python train.py --encoder_arch="mlp_mixer" --model="image VAE" --dataset="rendered roads seen from a driver's seat, with toy cars, trees and houses" --train_examples=145000 --image_size=48 --crop_scale_min=0.8 --horizontal_flip=false --bottleneck="kl" --downsampling_factor=8 --encoder_norm="layernorm" --encoder_norm_position="pre" --encoder_activation="gelu" --encoder_mlp_ratio=4 --encoder_parallel_block=false --encoder_inner_norm=false --encoder_patch_size=[8, 8] --encoder_conv_stem=false --encoder_layers=8 --encoder_width=256 --loss="mse" --latent_channels=16 --decoder_norm="groupnorm" --decoder_activation="gelu" --decoder_weight_standardization=false --decoder_channel_attention="eca" --decoder_widths=[48, 96, 96, 96] --decoder_blocks_per_level=1 --decoder_block="plain" --decoder_attention=false --decoder_upsampling="nearest_conv" --kl_weight=0.1 --init="torch_default" --residual_init="scaled_by_depth" --optimizer="soap" --beta2=0.99 --lr=0.0021 --beta1=0.95 --shampoo_beta=0.99 --eps=1e-08 --precondition_frequency=20 --max_precond_dim=512 --one_sided=false --adamw_lr_other_params=0.0011 --ema_decay=0.999 --steps=8300 --batch_size=128 --epochs=7.3 --lr_schedule="cosine" --final_lr_fraction=0.05 --warmup_steps=410 --weight_decay=0.2 --adamw_weight_decay_other_params=0.05
Rows from block 2 of the encoder of a small image VAE, named by matrix and row number. Rows with one number belong to one neuron. Each number is 200 + 20 x the weight over its row's rms, rounded and kept within 0 to 999. All counts start at 0.
After each neuron's rows are labels from the 100 images, of 14976, where the neuron reaches its highest value: "lies over" is the class under the peak. Only what is clearly more common there than usual is listed. The data: rendered roads seen from a driver's seat, with toy cars, trees and houses.
# fc1: MLP up (encoder.blocks.2.mlp.fc1.weight, 1024x256), inputs 0-63
# fc2: MLP down (encoder.blocks.2.mlp.fc2.weight, 256x1024, transposed), outputs 0-63

fc1.308,171,205,218,170,213,214,167,195,213,186,203,186,212,212,197,187,178,185,197,211,199,233,208,199,219,217,179,212,162,220,204,217,192,208,189,199,193,212,201,193,190,145,154,179,240,211,168,230,203,228,207,189,227,200,211,223,177,191,196,164,189,185,182,203
fc2.308,211,195,157,183,202,197,233,179,206,192,203,240,212,219,217,232,234,201,196,217,206,218,194,182,172,206,228,207,207,192,197,187,205,207,204,224,222,204,189,168,191,229,178,186,183,193,216,190,202,167,192,212,185,190,204,188,197,188,212,218,187,233,204,205
lies over: road

fc1.75,229,231,204,248,215,163,206,225,187,206,204,200,201,200,227,188,220,189,231,181,216,165,157,170,219,211,206,229,188,191,203,223,214,183,188,230,223,232,249,172,173,175,175,213,188,226,194,230,191,182,238,201,212,201,186,196,237,193,188,188,222,199,217,190
fc2.75,170,201,218,171,199,258,198,178,198,186,221,192,188,162,199,205,161,223,199,222,182,218,210,227,186,194,195,168,206,194,169,189,208,205,200,219,214,183,214,220,178,190,213,192,196,210,197,194,217,190,202,209,221,193,219,226,189,195,221,236,201,203,210,208
lies over: marking

fc1.448,167,216,213,185,173,236,205,190,206,203,202,212,219,191,216,188,200,194,189,227,210,217,192,202,211,181,176,217,237,167,195,217,187,214,227,206,166,229,214,214,202,226,239,165,217,200,199,207,205,202,207,193,180,207,202,183,173,217,215,205,201,185,228,183
fc2.448,201,208,164,215,213,188,181,247,205,220,166,184,194,219,204,222,206,212,216,196,205,194,205,232,224,188,182,206,205,210,212,192,208,183,193,204,171,140,229,221,195,207,199,209,193,209,169,205,195,161,195,206,224,211,157,205,209,202,220,211,191,234,165,188
lies over: house; truck

fc1.674,237,194,180,231,211,206,174,199,208,161,167,134,204,205,208,211,198,176,203,188,225,152,202,205,216,164,188,190,214,207,191,170,199,189,208,200,177,186,189,214,215,210,221,193,182,231,210,217,195,224,242,191,184,215,181,190,194,238,232,251,181,182,182,198
fc2.674,230,202,215,201,187,210,234,216,195,205,232,210,194,211,210,195,215,214,204,186,168,207,208,213,170,228,206,199,198,198,207,240,225,165,211,231,190,223,212,183,181,189,199,221,209,171,217,206,214,181,204,216,226,207,232,213,260,195,202,172,197,205,240,198
lies over: tree

fc1.743,175,195,209,242,171,134,208,192,175,189,223,188,197,192,214,178,221,193,200,187,217,215,208,185,208,201,191,185,213,212,216,218,203,203,201,196,173,189,199,222,206,194,225,210,165,221,178,222,224,188,187,220,145,223,204,187,190,219,190,211,212,178,212,176
fc2.743,218,200,210,186,236,203,187,197,207,179,180,226,236,201,176,223,196,200,208,192,183,174,182,166,184,202,179,195,208,197,207,216,197,202,171,161,197,197,167,186,217,178,243,171,216,177,213,213,207,197,199,197,188,182,225,221,191,191,207,209,198,216,178,207
lies over: tree

fc1.318,212,198,185,164,241,246,191,176,194,196,194,203,211,174,200,210,167,209,233,205,176,171,186,194,200,191,219,205,173,224,179,180,179,202,172,171,233,216,184,212,224,193,218,235,187,223,183,218,192,230,221,207,144,180,182,197,199,205,193,186,198,221,191,204
fc2.318,185,197,233,174,180,134,185,202,207,190,186,174,179,198,200,193,177,208,237,188,213,223,199,188,184,232,190,220,236,195,183,190,208,199,184,198,173,197,189,189,207,208,161,196,211,166,217,212,232,188,164,188,208,248,203,190,173,207,214,173,192,179,234,164
lies over: car

fc1.633,165,207,223,185,215,203,192,174,204,190,200,179,210,208,211,277,210,196,192,190,215,185,210,209,176,209,182,213,194,206,223,187,197,192,190,222,185,179,161,195,193,212,215,222,195,212,263,204,199,203,200,188,208,182,202,208,188,232,207,186,173,225,176,206
fc2.633,206,213,174,222,195,229,217,206,182,194,194,168,202,208,189,170,187,206,214,203,171,199,216,191,186,234,242,171,210,207,190,223,188,199,203,215,203,207,205,202,226,223,195,217,212,192,214,178,188,219,207,184,180,186,206,223,215,186,192,193,214,162,248,183
lies over: house

fc1.319,215,230,204,220,172,209,207,222,192,208,174,191,244,217,181,232,194,207,188,198,168,201,181,196,214,179,184,204,158,217,202,185,183,197,244,164,176,214,222,166,206,176,248,217,197,206,164,186,194,168,195,216,180,218,166,182,195,208,191,160,214,208,197,214
fc2.319,179,189,232,166,217,194,193,187,204,208,209,223,180,197,209,158,191,175,175,170,210,155,213,209,193,237,198,199,236,169,185,198,232,191,175,240,223,176,141,237,235,205,170,174,215,196,204,183,206,183,215,195,212,179,241,219,184,197,218,239,212,170,183,178
lies over: tree

fc1.431,183,179,230,182,209,164,204,198,173,185,210,193,208,189,187,201,199,184,195,188,207,177,199,199,201,230,196,184,214,197,195,189,223,221,184,196,173,175,195,201,177,228,166,187,186,208,221,206,167,205,235,212,206,169,215,174,209,225,217,189,214,174,197,224
fc2.431,186,214,195,204,217,202,200,211,207,212,201,227,220,193,236,196,180,191,205,206,157,214,154,176,183,236,228,207,157,178,213,178,224,211,212,195,192,190,201,218,223,213,235,197,192,213,223,245,190,203,220,221,216,199,167,247,230,225,188,236,180,211,235,199
lies over: house; tree

fc1.38,248,227,209,238,169,229,188,207,222,198,209,221,214,225,215,212,170,193,193,163,176,199,200,208,187,182,208,212,196,194,190,207,199,187,216,184,230,195,212,186,203,179,199,180,211,209,177,227,173,196,214,190,295,190,172,169,185,212,223,210,196,226,186,181
fc2.38,190,177,159,177,198,209,199,177,191,216,201,163,204,161,192,202,218,198,195,219,204,199,189,182,186,188,185,192,195,182,185,231,183,212,172,197,191,212,203,199,157,203,221,240,177,234,186,174,186,198,209,219,186,199,204,210,203,161,177,207,181,188,201,222
lies over: verge

fc1.207,140,190,193,182,215,242,193,185,208,192,220,194,202,209,216,134,200,196,233,223,195,181,228,234,190,192,216,215,196,221,220,199,202,215,198,210,252,227,202,233,168,169,150,184,226,180,195,222,192,210,204,181,197,184,204,206,205,194,188,204,184,200,186,200
fc2.207,214,234,228,211,219,190,219,189,203,166,165,218,225,188,185,237,211,182,192,195,222,223,181,190,203,210,196,183,142,185,200,217,227,177,227,207,198,175,241,165,210,226,225,218,183,181,215,229,193,196,164,199,226,182,214,197,174,208,215,197,188,226,197,172
lies over: pine

fc1.361,183,201,227,209,183,223,188,248,212,205,202,215,171,186,219,170,182,211,185,190,201,215,189,213,212,177,173,167,171,215,202,160,222,192,195,189,169,213,211,175,176,220,197,177,172,234,217,204,194,217,223,174,188,200,211,165,204,192,180,192,221,190,227,183
fc2.361,215,198,212,201,229,170,196,188,197,215,191,188,213,213,216,163,232,165,220,231,224,166,184,187,180,229,184,197,207,201,200,257,190,227,209,213,192,215,207,225,208,183,217,227,215,189,213,203,188,203,241,224,197,213,215,175,197,188,204,209,195,234,184,228
lies over: tree

fc1.15,187,180,233,212,222,210,195,155,218,204,227,172,190,181,214,228,171,185,179,177,194,194,203,204,198,199,195,185,182,191,202,183,193,210,192,178,222,169,229,190,188,214,204,205,200,168,256,208,200,208,198,198,206,180,213,194,172,196,183,207,178,214,181,195
fc2.15,206,226,174,180,178,232,207,228,188,175,193,208,208,226,192,206,202,205,230,207,211,206,174,187,215,187,214,179,173,175,210,202,209,196,202,210,188,163,211,202,200,248,198,210,222,213,170,211,173,194,205,179,190,221,203,163,240,219,194,222,201,202,226,193
lies over: verge

fc1.695,185,209,219,272,195,181,177,267,189,216,224,247,194,195,165,164,179,193,210,203,214,178,185,212,219,205,232,177,215,210,190,227,176,221,198,140,185,187,211,184,195,249,223,222,187,204,218,203,195,189,222,203,213,147,198,193,209,182,190,190,192,193,196,214
fc2.695,196,183,208,206,201,221,204,182,199,216,181,222,227,182,215,227,184,174,210,226,163,203,189,203,169,202,210,215,226,199,193,228,199,211,172,176,182,264,202,207,197,230,208,194,219,206,170,202,195,217,223,205,160,212,212,202,220,209,212,184,216,208,163,200
lies over: verge

fc1.8,188,183,211,195,222,208,217,210,209,202,180,221,184,205,231,188,201,176,169,220,183,163,187,258,215,191,219,201,236,208,210,157,170,173,241,190,198,184,177,184,198,190,184,177,199,156,193,207,194,237,193,209,183,167,203,170,233,239,195,194,213,195,222,195
fc2.8,199,212,222,204,204,158,227,259,238,183,186,233,225,168,205,222,207,187,210,224,174,225,181,184,184,193,191,214,219,175,190,195,218,208,204,182,199,197,203,212,198,165,233,195,199,182,176,202,206,225,198,219,180,224,209,205,164,199,200,189,201,200,170,193
lies over: tree

fc1.33,231,175,223,201,197,182,195,203,181,220,184,170,192,188,196,196,142,180,178,188,214,180,193,232,208,208,190,201,191,204,187,186,206,199,202,231,186,163,195,205,218,227,272,219,206,203,199,219,183,208,201,202,232,191,202,170,183,235,213,198,205,176,212,214
fc2.33,217,237,187,201,211,182,204,229,221,222,228,217,230,209,199,201,238,221,209,188,198,195,188,185,205,216,193,201,180,181,190,204,222,188,213,176,190,263,191,197,165,176,206,212,216,210,224,181,214,251,214,179,201,218,201,218,229,225,154,207,187,192,177,213
lies over: truck

fc1.7,181,204,231,199,200,178,174,200,191,194,226,260,225,168,193,215,211,215,208,185,236,204,223,220,184,199,181,188,196,226,190,182,209,200,214,222,207,199,178,174,213,192,199,244,211,194,197,181,173,212,220,166,218,207,162,176,225,231,216,170,205,171,176,170
fc2.7,172,202,203,220,188,238,226,216,191,184,206,188,189,218,213,161,164,217,238,206,168,189,176,207,218,203,212,232,176,190,224,207,250,205,188,204,228,200,191,216,165,201,211,206,159,186,197,213,207,188,189,231,163,200,199,202,147,170,179,252,213,193,198,191
lies over: car; truck

fc1.456,168,188,224,214,181,198,179,211,155,183,197,205,211,200,211,188,195,198,197,176,210,182,177,182,206,215,207,207,175,190,206,217,202,191,222,185,243,232,196,208,204,194,161,183,194,154,204,200,184,211,206,228,181,195,205,191,180,196,219,185,221,222,176,185
fc2.456,230,194,199,225,194,179,231,216,205,204,198,206,234,205,211,208,234,195,202,229,204,183,206,176,209,181,186,226,199,168,195,233,185,205,163,195,204,178,158,178,206,159,249,206,186,196,186,215,191,236,191,174,240,186,207,191,213,217,206,195,211,170,215,199
lies over: pine

fc1.708,165,192,221,231,185,179,165,201,200,230,190,213,231,169,214,165,206,213,181,200,198,199,224,187,195,207,211,213,203,223,229,194,171,192,206,194,211,216,182,195,195,177,215,191,205,201,199,218,221,207,191,234,200,193,173,218,196,219,177,210,189,206,190,187
fc2.708,233,225,201,187,209,162,193,213,176,150,171,239,232,209,146,232,209,214,225,208,191,200,202,133,202,210,179,228,213,177,197,207,211,197,177,184,195,190,182,177,193,212,235,197,192,206,191,172,208,189,179,177,198,206,235,224,204,153,196,221,205,192,183,183
lies over: pine

fc1.740,179,206,169,166,191,208,180,185,206,185,197,141,226,194,220,194,178,192,199,225,193,212,196,208,185,174,189,211,229,214,191,219,146,203,213,201,222,221,201,203,203,204,218,228,195,202,212,187,207,204,160,178,146,202,226,185,202,201,196,208,196,188,182,207
fc2.740,245,204,229,220,214,134,224,238,212,186,187,209,224,215,170,193,221,188,200,195,194,229,213,186,209,185,198,203,177,186,216,209,257,190,198,200,191,178,181,175,161,217,216,183,219,207,201,239,204,175,178,209,200,209,184,201,214,228,218,189,209,225,189,198
lies over: pine

fc1.761,211,203,215,215,202,224,196,244,199,195,199,220,198,213,199,162,214,202,183,204,210,191,232,229,165,203,215,231,206,211,221,187,198,221,197,227,203,186,162,208,186,194,188,186,203,195,199,204,178,218,187,202,202,191,217,228,212,199,208,236,203,202,234,196
fc2.761,157,228,163,207,198,172,209,176,188,186,198,205,201,193,219,210,171,177,212,193,200,214,203,170,184,185,190,180,220,189,220,219,171,197,206,196,190,150,229,193,210,239,206,211,198,200,219,172,208,199,205,192,212,206,196,233,195,205,192,193,224,204,151,185
lies over: car

fc1.310,212,214,176,181,207,188,213,218,208,207,207,206,207,222,201,198,208,207,224,207,170,186,199,200,232,192,204,197,204,217,207,217,187,209,206,183,154,185,211,225,202,167,182,202,189,198,180,204,212,192,163,213,182,205,224,221,190,196,233,178,174,187,212,179
fc2.310,177,198,173,165,205,217,197,196,197,189,205,257,189,190,218,200,186,207,178,196,187,217,194,166,150,188,195,188,170,178,210,206,203,223,218,227,187,208,220,194,222,200,203,217,174,196,194,201,174,182,217,168,206,212,198,206,194,217,207,188,183,211,228,236
lies over: marking

fc1.358,159,185,211,212,210,193,156,195,185,193,189,193,226,213,193,159,188,165,195,177,207,212,178,207,204,205,176,201,179,185,210,174,221,196,217,183,194,198,224,198,221,192,174,194,222,222,216,233,194,181,172,184,189,179,214,169,174,200,185,190,204,166,221,174
fc2.358,184,211,178,196,195,195,239,182,219,222,233,195,188,189,202,199,180,186,202,224,175,183,197,184,192,220,225,188,218,197,212,212,195,213,191,219,195,199,154,248,199,209,216,169,184,217,242,199,194,203,201,202,200,182,192,206,210,235,236,210,187,225,173,206
lies over: truck; house

fc1.545,201,214,201,214,208,220,164,202,224,177,206,186,223,217,190,204,198,238,176,196,194,202,168,192,177,221,171,199,196,178,218,186,244,199,200,207,188,169,178,198,207,203,225,172,180,205,229,205,205,210,201,197,248,211,242,216,169,216,217,180,249,183,209,203
fc2.545,208,174,226,213,168,202,242,204,186,218,195,187,166,189,206,208,200,160,224,219,207,189,235,204,196,170,202,213,197,232,198,215,165,205,203,190,171,224,242,217,182,255,190,180,222,184,149,200,199,188,220,182,154,208,182,202,217,196,188,200,180,207,200,197
lies over: sky

fc1.522,214,195,194,206,225,201,188,163,200,195,194,215,205,171,215,199,243,161,226,199,215,195,218,183,204,210,194,220,150,205,221,223,225,202,176,225,208,244,221,211,130,184,178,172,210,222,169,197,189,208,232,208,203,194,208,203,194,192,191,227,200,218,207,154
fc2.522,201,185,177,192,174,187,176,230,197,189,189,173,196,183,194,202,190,240,191,184,196,209,176,204,182,187,205,176,225,197,197,201,181,163,205,203,180,192,219,190,226,198,225,225,180,201,225,223,204,154,177,188,193,184,198,227,210,259,197,186,193,208,203,204
lies over: road

fc1.355,178,196,187,196,203,190,178,222,185,181,189,194,202,235,192,245,168,218,212,203,208,202,224,207,212,190,164,215,200,210,183,193,225,204,169,183,218,185,178,200,206,206,193,209,183,227,213,178,189,196,253,195,187,226,201,226,186,180,187,200,194,210,181,175
fc2.355,205,193,159,205,231,192,199,204,207,195,196,235,172,211,191,209,220,213,202,214,179,183,215,190,165,212,166,191,207,216,199,201,239,184,227,183,187,190,202,184,234,195,206,199,217,188,224,198,213,196,197,226,169,191,164,173,212,179,151,185,194,185,210,223
lies over: pine

fc1.462,197,178,198,186,211,200,199,181,186,198,214,270,190,181,170,218,170,211,224,205,196,188,171,221,215,265,227,184,213,205,197,201,213,195,186,236,195,215,200,212,234,208,159,182,223,221,179,191,208,188,221,197,228,215,172,174,202,213,207,190,220,194,228,197
fc2.462,167,181,202,197,172,198,201,193,179,182,164,145,230,236,226,189,236,209,194,206,210,209,205,196,187,167,194,217,188,197,211,180,184,209,196,170,164,193,204,188,155,197,182,207,194,172,242,209,181,227,170,225,186,197,200,208,212,190,178,210,194,200,191,196
lies over: house

fc1.436,222,174,200,174,223,220,209,215,230,212,193,203,209,207,200,217,210,204,209,206,177,178,222,199,229,216,218,217,181,250,221,175,192,188,197,193,199,191,218,192,178,153,176,213,208,195,230,197,214,218,187,155,222,165,228,195,192,206,199,203,170,170,213,205
fc2.436,191,211,197,206,195,203,224,198,177,182,196,213,217,187,208,183,200,206,215,196,235,195,203,167,180,213,194,159,189,192,184,245,187,171,235,235,192,190,217,215,214,195,195,208,212,215,227,184,218,154,207,215,183,220,202,229,210,210,217,195,204,207,191,184
lies over: marking

fc1.716,184,168,210,222,211,251,194,200,189,209,215,205,200,187,212,161,221,218,178,173,194,178,175,201,194,218,191,198,190,197,176,176,191,238,221,166,193,178,199,182,203,204,224,189,197,236,172,195,195,186,229,193,208,202,196,187,193,212,227,194,190,180,180,174
fc2.716,185,201,210,197,186,168,210,190,199,216,219,185,237,221,198,161,218,192,185,170,163,195,200,193,203,193,191,169,140,191,234,220,215,178,194,201,212,217,234,203,219,241,208,200,222,179,221,218,233,193,184,215,208,209,169,213,187,201,203,204,204,191,224,217
lies over: house

fc1.169,193,182,201,204,181,195,217,196,233,178,225,222,252,195,190,184,202,193,221,232,185,191,203,171,216,180,209,195,219,200,159,189,175,228,207,192,201,217,208,174,192,172,190,194,203,232,158,197,172,202,202,195,202,203,189,193,209,183,231,198,174,189,156,176
fc2.169,217,222,216,190,219,188,203,195,170,212,188,198,203,211,194,202,231,218,155,210,202,212,206,195,205,204,180,195,218,193,188,203,193,168,198,176,208,165,209,193,193,179,185,176,229,192,171,212,219,199,182,194,231,203,174,232,222,212,240,195,216,201,198,194
lies over: car; truck

fc1.593,168,212,220,213,202,159,180,183,217,180,231,227,197,196,215,224,221,214,196,213,216,146,189,196,204,211,199,215,219,188,205,195,219,207,178,198,217,166,206,192,192,154,194,180,195,183,229,202,203,195,149,192,225,196,215,177,200,229,207,185,182,213,204,189
fc2.593,203,188,174,213,196,266,220,191,203,203,216,211,161,212,197,177,188,187,202,184,206,230,218,200,217,185,210,179,182,192,180,174,188,184,226,203,257,189,190,253,225,207,190,212,241,200,166,191,190,223,225,211,173,191,208,221,177,193,202,182,207,149,207,191
lies over: pine

fc1.124,197,210,206,200,168,199,193,186,224,201,235,214,204,196,185,187,212,210,177,186,216,188,221,199,223,166,215,193,195,212,205,196,186,196,213,185,183,198,197,233,216,171,191,175,219,226,185,226,195,178,222,175,213,230,231,196,203,240,222,195,179,219,225,204
fc2.124,209,210,212,195,234,228,219,214,197,240,241,162,197,186,224,219,222,202,192,213,209,216,256,204,213,241,216,215,189,198,187,189,170,207,203,172,215,190,219,215,176,177,189,213,191,195,158,189,202,211,237,197,203,205,193,187,196,202,211,176,151,170,166,209
lies over: marking

fc1.222,189,157,197,214,190,188,191,199,227,190,174,210,193,201,183,262,181,202,179,197,179,151,174,214,226,207,220,193,195,191,177,203,199,219,175,203,208,170,202,189,191,242,205,207,176,207,218,211,205,204,204,166,217,197,212,180,212,223,216,177,185,202,193,195
fc2.222,194,219,196,140,180,169,211,186,215,223,213,174,227,218,237,174,221,186,191,208,199,193,177,181,153,204,178,204,164,187,222,211,196,175,216,198,194,203,240,191,206,191,208,207,207,214,227,195,193,249,188,230,207,197,199,191,191,182,193,193,200,207,203,201
lies over: house

fc1.353,219,195,151,175,210,200,202,175,202,210,186,185,212,182,188,167,183,178,216,209,201,193,219,186,191,205,210,220,185,215,213,175,184,191,216,207,196,199,199,197,250,248,243,220,206,225,189,193,204,176,196,211,198,211,192,224,217,197,189,169,191,189,194,194
fc2.353,204,199,216,208,204,198,191,203,190,211,209,186,216,205,211,182,212,189,230,162,218,202,205,223,179,187,175,151,215,197,185,216,195,185,157,174,188,202,183,220,212,194,236,184,201,215,237,193,190,231,176,219,182,181,185,175,229,212,209,222,195,201,214,181
lies over: car; truck

fc1.584,166,202,212,217,212,181,203,184,238,168,213,187,184,156,215,201,175,226,193,212,199,229,194,161,185,205,229,187,183,208,189,214,195,234,206,208,216,211,231,217,217,181,229,179,185,223,197,220,222,191,202,202,199,193,210,225,188,176,203,174,200,170,202,212
fc2.584,211,216,198,226,189,212,202,200,206,200,193,222,234,199,195,222,193,200,218,227,195,210,164,210,174,198,217,223,238,238,196,236,220,197,190,179,141,254,195,181,197,228,228,205,204,197,205,195,205,203,225,211,163,218,211,193,212,212,181,209,222,245,198,202
lies over: tree; pine

fc1.282,206,207,209,236,176,186,184,226,192,210,216,207,215,200,186,187,159,221,198,221,227,185,199,219,199,173,201,222,234,197,189,194,190,207,225,211,196,186,230,173,205,218,221,188,186,189,173,208,180,202,182,181,225,206,201,155,245,191,185,181,208,192,205,203
fc2.282,197,193,201,211,196,206,205,207,203,206,179,210,216,185,185,216,215,171,187,202,183,238,208,189,172,205,215,193,210,220,185,224,185,246,176,169,178,253,226,203,194,232,229,223,204,210,169,207,187,176,254,191,196,188,207,181,246,175,212,199,186,216,191,224
lies over: sky

fc1.160,212,214,217,169,193,198,191,202,203,214,227,188,234,213,193,197,206,214,212,206,181,198,211,222,203,178,201,188,204,179,194,206,196,176,224,202,216,195,201,202,214,208,212,198,208,217,213,201,209,234,239,212,165,202,183,191,203,263,170,224,220,215,166,197
fc2.160,230,177,172,178,235,145,202,186,214,208,174,184,195,205,210,202,199,175,186,215,244,203,184,173,202,213,190,230,176,190,191,220,223,221,209,203,186,180,186,186,202,140,203,180,189,215,204,207,227,213,239,221,213,174,208,178,217,198,225,191,203,222,178,194
lies over: pine

fc1.41,180,205,141,188,189,179,178,195,186,192,197,218,219,200,171,219,177,196,182,218,169,230,200,180,208,198,217,175,231,210,240,207,182,195,212,193,181,187,236,201,205,192,212,182,171,202,205,216,220,187,194,180,132,232,212,188,206,242,209,182,198,183,192,186
fc2.41,218,178,237,225,189,175,172,218,189,217,184,201,234,170,243,195,176,194,205,201,195,205,182,219,189,223,194,208,188,188,193,206,207,216,211,213,194,213,145,192,183,215,216,199,253,195,174,188,205,188,187,227,213,209,208,218,196,197,156,202,195,163,185,199
lies over: pine

fc1.333,155,199,216,201,208,207,183,204,227,197,217,245,192,177,192,196,197,200,182,169,217,179,218,166,205,196,236,230,155,213,195,195,207,199,177,219,204,211,195,227,211,188,209,229,216,180,173,169,204,243,226,217,217,205,209,213,199,190,193,187,196,164,201,190
fc2.333,182,202,185,188,205,165,185,193,188,191,198,224,214,207,187,215,204,193,173,209,204,206,182,184,191,220,205,193,181,215,202,217,200,223,191,237,192,200,247,189,238,198,204,205,188,172,225,215,201,206,149,203,225,207,203,244,223,193,187,223,218,218,195,194
lies over: car; truck

fc1.721,215,204,213,243,224,214,189,199,186,219,210,184,223,181,183,244,208,182,201,209,190,193,218,230,190,209,192,191,220,212,184,184,220,193,215,212,211,161,205,207,182,176,206,224,217,232,176,189,157,211,201,196,229,169,179,188,201,203,190,206,209,181,174,202
fc2.721,195,204,188,204,227,190,237,205,180,156,194,196,187,226,220,175,180,190,233,162,193,193,156,193,172,189,221,214,177,196,230,207,250,195,192,162,211,196,224,193,193,216,240,223,201,183,221,195,200,176,206,198,225,204,186,199,194,194,204,214,207,181,200,213
lies over: house; truck

fc1.189,188,149,185,209,168,187,195,209,208,199,204,219,210,166,174,181,154,187,213,235,195,232,216,188,190,202,218,222,207,200,206,208,177,205,208,219,217,206,200,171,210,187,188,164,179,183,199,197,198,211,225,196,199,202,204,203,209,202,202,215,208,213,180,197
fc2.189,176,188,213,190,206,194,240,182,182,228,214,215,190,204,184,245,200,174,188,223,176,202,191,194,183,196,176,188,224,201,217,217,229,208,190,202,174,206,198,178,178,223,222,228,173,191,210,190,193,202,189,193,195,204,178,188,175,211,207,180,186,223,184,207
lies over: tree

fc1.755,184,217,196,187,197,201,193,188,236,153,201,199,225,198,232,167,181,231,188,189,223,193,204,205,193,217,214,231,189,189,199,231,234,158,198,162,228,213,179,187,220,211,214,176,188,218,210,190,192,196,179,226,198,208,183,231,208,148,188,219,203,226,184,171
fc2.755,195,231,226,203,198,169,189,163,177,221,178,181,194,197,170,201,225,192,204,179,206,195,204,193,200,171,199,255,246,205,180,209,235,217,190,233,148,215,215,162,210,198,184,224,218,178,200,186,164,185,201,246,230,179,185,196,228,224,166,209,214,184,220,211
lies over: tree; pine

fc1.416,229,198,182,248,182,189,192,172,226,190,225,205,179,225,217,220,177,186,243,202,192,197,160,181,205,217,182,184,171,242,217,181,196,220,215,170,205,190,190,189,209,216,174,210,197,175,190,198,201,163,230,212,220,224,243,169,194,194,196,215,213,187,214,217
fc2.416,148,194,177,192,213,215,185,251,199,215,189,205,179,206,190,183,224,214,202,202,198,195,212,196,195,189,202,191,231,187,197,219,214,184,218,240,207,185,210,193,207,203,219,180,189,231,195,213,189,179,189,190,183,220,212,210,203,194,197,211,194,229,204,168
lies over: car

fc1.725,197,173,198,216,195,181,194,232,222,205,154,195,187,191,210,193,185,192,194,212,183,186,193,217,203,224,203,201,184,199,180,212,222,225,175,173,222,197,194,171,214,247,210,208,231,177,190,251,223,183,193,231,198,158,220,164,222,214,203,184,162,212,194,222
fc2.725,215,207,183,185,237,135,222,199,202,191,219,195,212,217,235,224,211,196,222,212,212,195,196,204,185,205,206,204,229,219,202,206,187,186,220,203,167,229,201,218,172,186,218,218,179,202,225,208,213,213,177,223,221,194,191,231,195,223,214,195,193,212,210,222
lies over: house